From a checkpoint of a small contrastive image-text model: text encoder norm layernorm, trained on seven-segment displays showing three digits.
Rows from block 7 of the image encoder of a small contrastive image-text model, named by matrix and row number. Each number is 500 + 25 x the weight over its row's rms, rounded and kept within 0 to 999. All counts start at 0. Numbers have three digits each.
Before each channel's rows are labels from the 100 images, of 14848, where the channel reaches its highest value: "peak on" is the class under the peak; "top examples" is what is common among them. Only what is clearly more common there than usual is listed. The data: seven-segment displays showing three digits.
# conv: pointwise conv (encoder.blocks.7.conv.weight, 112x112x1x1), inputs 0-111

peak on: surround
top examples: decimal point
conv.9:487492502511573530453489505498491520477502494524498498502485545511532504515516488510507497491487468491547470487475497488497491484469453503515496478537477536496515499526500476535498481499526523478519454534541496448557482503537501509471486486498502518498531567481482511477449511494512521513499500472504479516530497479579526481515469460507

peak on: surround
top examples: decimal point
conv.0:492488519484543469477536515508541530513520470526457503465504484481481482452506515495514506504507489510505506507485557512459479508471533489495506482488499485502468523539528471463534529446513523508485471522476447469525485500500505484534537485493520530481526572502491494509465478507523519467489492497521473491493467503561457502500508504545

peak on: lit segment
top examples: the digit 5; second digit: 5; amber glow; third digit: 5
conv.46:513491468515524479494469523447474499472486464502518465499517511503442517495536498485496502528462534492543495507506503514483468480484482523527496459497524510494483465494495480506496547463503500485478527488521458495562458516513508461483516499480471498537514509512507543516471513548471471458495520479466494502527467472569497524510512466487

peak on: screen
top examples: the digit 5; third digit: 5
conv.70:503542513477490473496510495490506471497479476533489531457544488482509545482507448513508512524527496512499494475515477536488502492506525479482521541554521499528502458496480509450505486507494484487511521510473502608477509455517523472464562486530526479524515480509492501503524486536486523478496485446489486505491470491498490503499474492515

peak on: surround
top examples: decimal point
conv.60:505524499503476503479515540602464493500507495490528494497510496553488491492469497499556495484506452497511474473498469517463477501482524514483501479506525503536502517556503492516465495503459512493484511488544460479507529464500526505488534504473484490490476553492511501517484562506501478533506477491531499483511475501538478511557498489469

peak on: screen
top examples: the digit 8; third digit: 8; first digit: 8; amber glow
conv.77:521489491537495480517487524543457505453490494466525471529460403509493521496500481479497487527509510494501522500459463502487500507462505500526492496476531500487542528472499461514459455488484468555523497462496498490535517520519489495522508463491485518538506473486471499552501490500488488499465510515488489493468488523489457536517496456512

peak on: surround
top examples: decimal point
conv.57:497593518529508478482509455463484522541493507505489504497508478536543515488541502500537504527495505529520508508529485480514515475451498476471511495496475502517460461536508528494460499440509478481500531474488472505481495498487581512470511507501479482542504527515527502496495493507514538482519506503494499537520500477512531514504474524550

peak on: surround
top examples: decimal point; amber glow
conv.2:467484478496520501526502502487477515532505514458479515507462491504494496448508533478527477499489494512535511481510516511451472511523516538508471533454482570509511501497488538496518509466526504489472522574496518494475481508472507468497482538478527500529487499544467495519541493488510487492539506490522542521509484488575460526492474484487

peak on: surround
top examples: second digit: 1
conv.64:506455504535478533511509505481489487494469498520515484529535487504456487518503451471482494531526495480486487521525417446510491520466467498477513463487488483562470511494491531464479482477473499469505511482505473490487502526490524477473487487500552485532485478552499470468514477497485500503492526510501490483459514490446520482483496556479

peak on: lit segment
top examples: the digit 5; first digit: 5; amber glow; third digit: 5
conv.94:478485467501500486487502542485489570481493539533474498547484531494467505469518543497475523499456477509493485454467494488486512492489493491527534497471532563549497498476509502504489504486551465535541502539538468484467520468505544521467455493511479501499518518474475533496489529530501497514521518485489504480481498497500481495490454535501

peak on: lit segment
top examples: the digit 6; amber glow; third digit: 6; second digit: 6
conv.76:517463497514501534537502473448467497504518504502530479493529524521479504503500465508495500501531518505510530531517499447439458466507495516532493531478510495515535487491475566491495484502499504474513479529531454469503508519479485537519518508486515503533518483528474506555457549517497484494490472473489485511496444559493462512516517472499

peak on: surround
top examples: the digit 7; first digit: 7
conv.5:475548553507503473464481483481490476524495509473487535450479511516495450501508525515500520543493488503484475502515503518495514448512496487529459467479485481476487482545489508481505513502518449479471548521499501490490535493501558468518503483493465481553503519488523480464490476488459533466532448540488512528484473527495495471497486477488

peak on: surround
top examples: third digit: 9; third digit: 5
conv.75:489495511511462584477496502500473502472479507418527502465495511483479490488511486497486491510488486521465481509514475506483563522482477496545549499527515487468464498488507515489498509474470509488514560493506491490491498521522472467454470499519517499486454482558497499494496491504463490464512492524483459501544484475464471513494512480532

peak on: surround
top examples: decimal point; third digit: 7; third digit: 1
conv.51:479528505459507462476507524487459491507474524476444496510474521453496497489447512477516510491486460460482485484468540495445451493479477496511530495540501486554484503516491495503480491482507482487489442486478492502462489523495508482472508483482457497449465520547535484477488495500493501554485492489472503464484516510543501515508514457492

peak on: lit segment
top examples: the digit 6; first digit: 6; amber glow; third digit: 6
conv.63:520493494489478499489509512510497462558446496488455525506529501477473453583502519520516482498565451520486475507499492506500483513477499522487495483476501450495519506491477516502451526469550485489425519507532517480494498473486487502500483553496539512498509497491500495519499497511519485465470468519505487531488514500489500548475477492474

peak on: surround
top examples: third digit: 2; third digit: 9
conv.47:487500486519486528465524522501488493459472498457506480515570509565478484467459463488478485510560508466506496500478486490483529512499454488526478493510521503564472502488480509511505510502499522496511509504500476516482489523500530489465521503473590490512504497549490494485504506511477526484470498455473479483479492506471502501502498563474

peak on: lit segment
top examples: the digit 8; first digit: 8; amber glow; second digit: 8
conv.58:500509535476532499498532458508522512543523508471454541475535481483526512546469467499492503450542493512482477461516471515489510511458469526509489487462477521503485492527500472548451456478472498492552503481539516513496529545489465501510476523484503482514486490500524509455495492493507516480466480464493499555489513510480507506456490480506

peak on: screen
top examples: the digit 0; second digit: 0; amber glow; third digit: 0
conv.25:476478499491481544505512489482457478492489530501478534496505511477499523479496500502547512508487526517499474513481531513500446523490468465500462462489491548484561509481511465487537532483533498481441486454467481501517500465503496430452523468520534484464476500504532498514481492495502502449486507486463515506484529482477542497499509518492

peak on: surround
top examples: decimal point
conv.72:505503486485509504498512493537490474504544491506511482505509487492495473476473517487567510461507479468502484513463522509493500498461499495524489505555481537491513518462484464512484518486480493510479543480532489493549521479532518504512519546475456486555487505519471486562500483469507473493492491494507552539462543480560542527485492478514

peak on: screen
top examples: the digit 3; second digit: 3; third digit: 3
conv.7:533470519514464495474500496527418493504521479546542493485499473521476511502498509481477502449490463449472513480483481501509493533505525526499497492462506506520509548516497486488479496481515509473525527453489521548515521466578529497475505498509510520483457488459487507526514475478502484502569520492467512496537503491508487505501496476490

peak on: lit segment
top examples: the digit 6; first digit: 6; amber glow; third digit: 6
conv.65:551525493520474485485492516481463461500448488521484499502488498487509491525501477480511534458514469436510475540550485467524491493489524542485479474488489479494484464506530493486487526497523492449485467516500460518507525483544516486478516473485486450478499467471488543457509532457499485464465513524521496492507492467482490488528509458529

peak on: surround
top examples: decimal point
conv.62:506513532507494497475524524486506501489486441485507511505498492486486489559483514488522459516506488481499514469506524501495499484536512508469506490536496467482503494591502484507509496465473570480487492489503487518490470535494464510530503491518479522506479607552493501511507489503506516499472501476499504465517467491567490490496490520500

peak on: screen
top examples: the digit 6; first digit: 6; third digit: 6; amber glow
conv.80:466490515501487485525488517506481483493452514500457552494536519511469505537512497511487510508541469493510465484577484493468491457488505515495534464481514517510487506507485486505454411489554503508509500464502476486539480488459470502499497555491498502490519514515497481467482488508492471498490539501509484538519506509498486564493477519483

peak on: lit segment
top examples: the digit 9; first digit: 9; amber glow; first digit: 5
conv.23:517484484547524510491484558513470506511542507512486478489486497479523563499490554491492463495503495470503515510511517465499508491456516560521488497491498516512557547461449477493510480531483452537513464523499474477471487487515522521530487508560494520487507509487496530494511492544525491495494522461489508502497486486502531513532551468507

peak on: screen
top examples: the digit 0; first digit: 0; amber glow; second digit: 0
conv.100:486511531508498496513510522500507446482495483491526530486492506520472477549525473526455490490482478498516485467525480494481534549484456508501503517512506540504499474500518489459536558474518494462436485470487452485477508492527469454498520442494485489461509513486521490528478467524499478466499496490525487533498528438495525496470510497517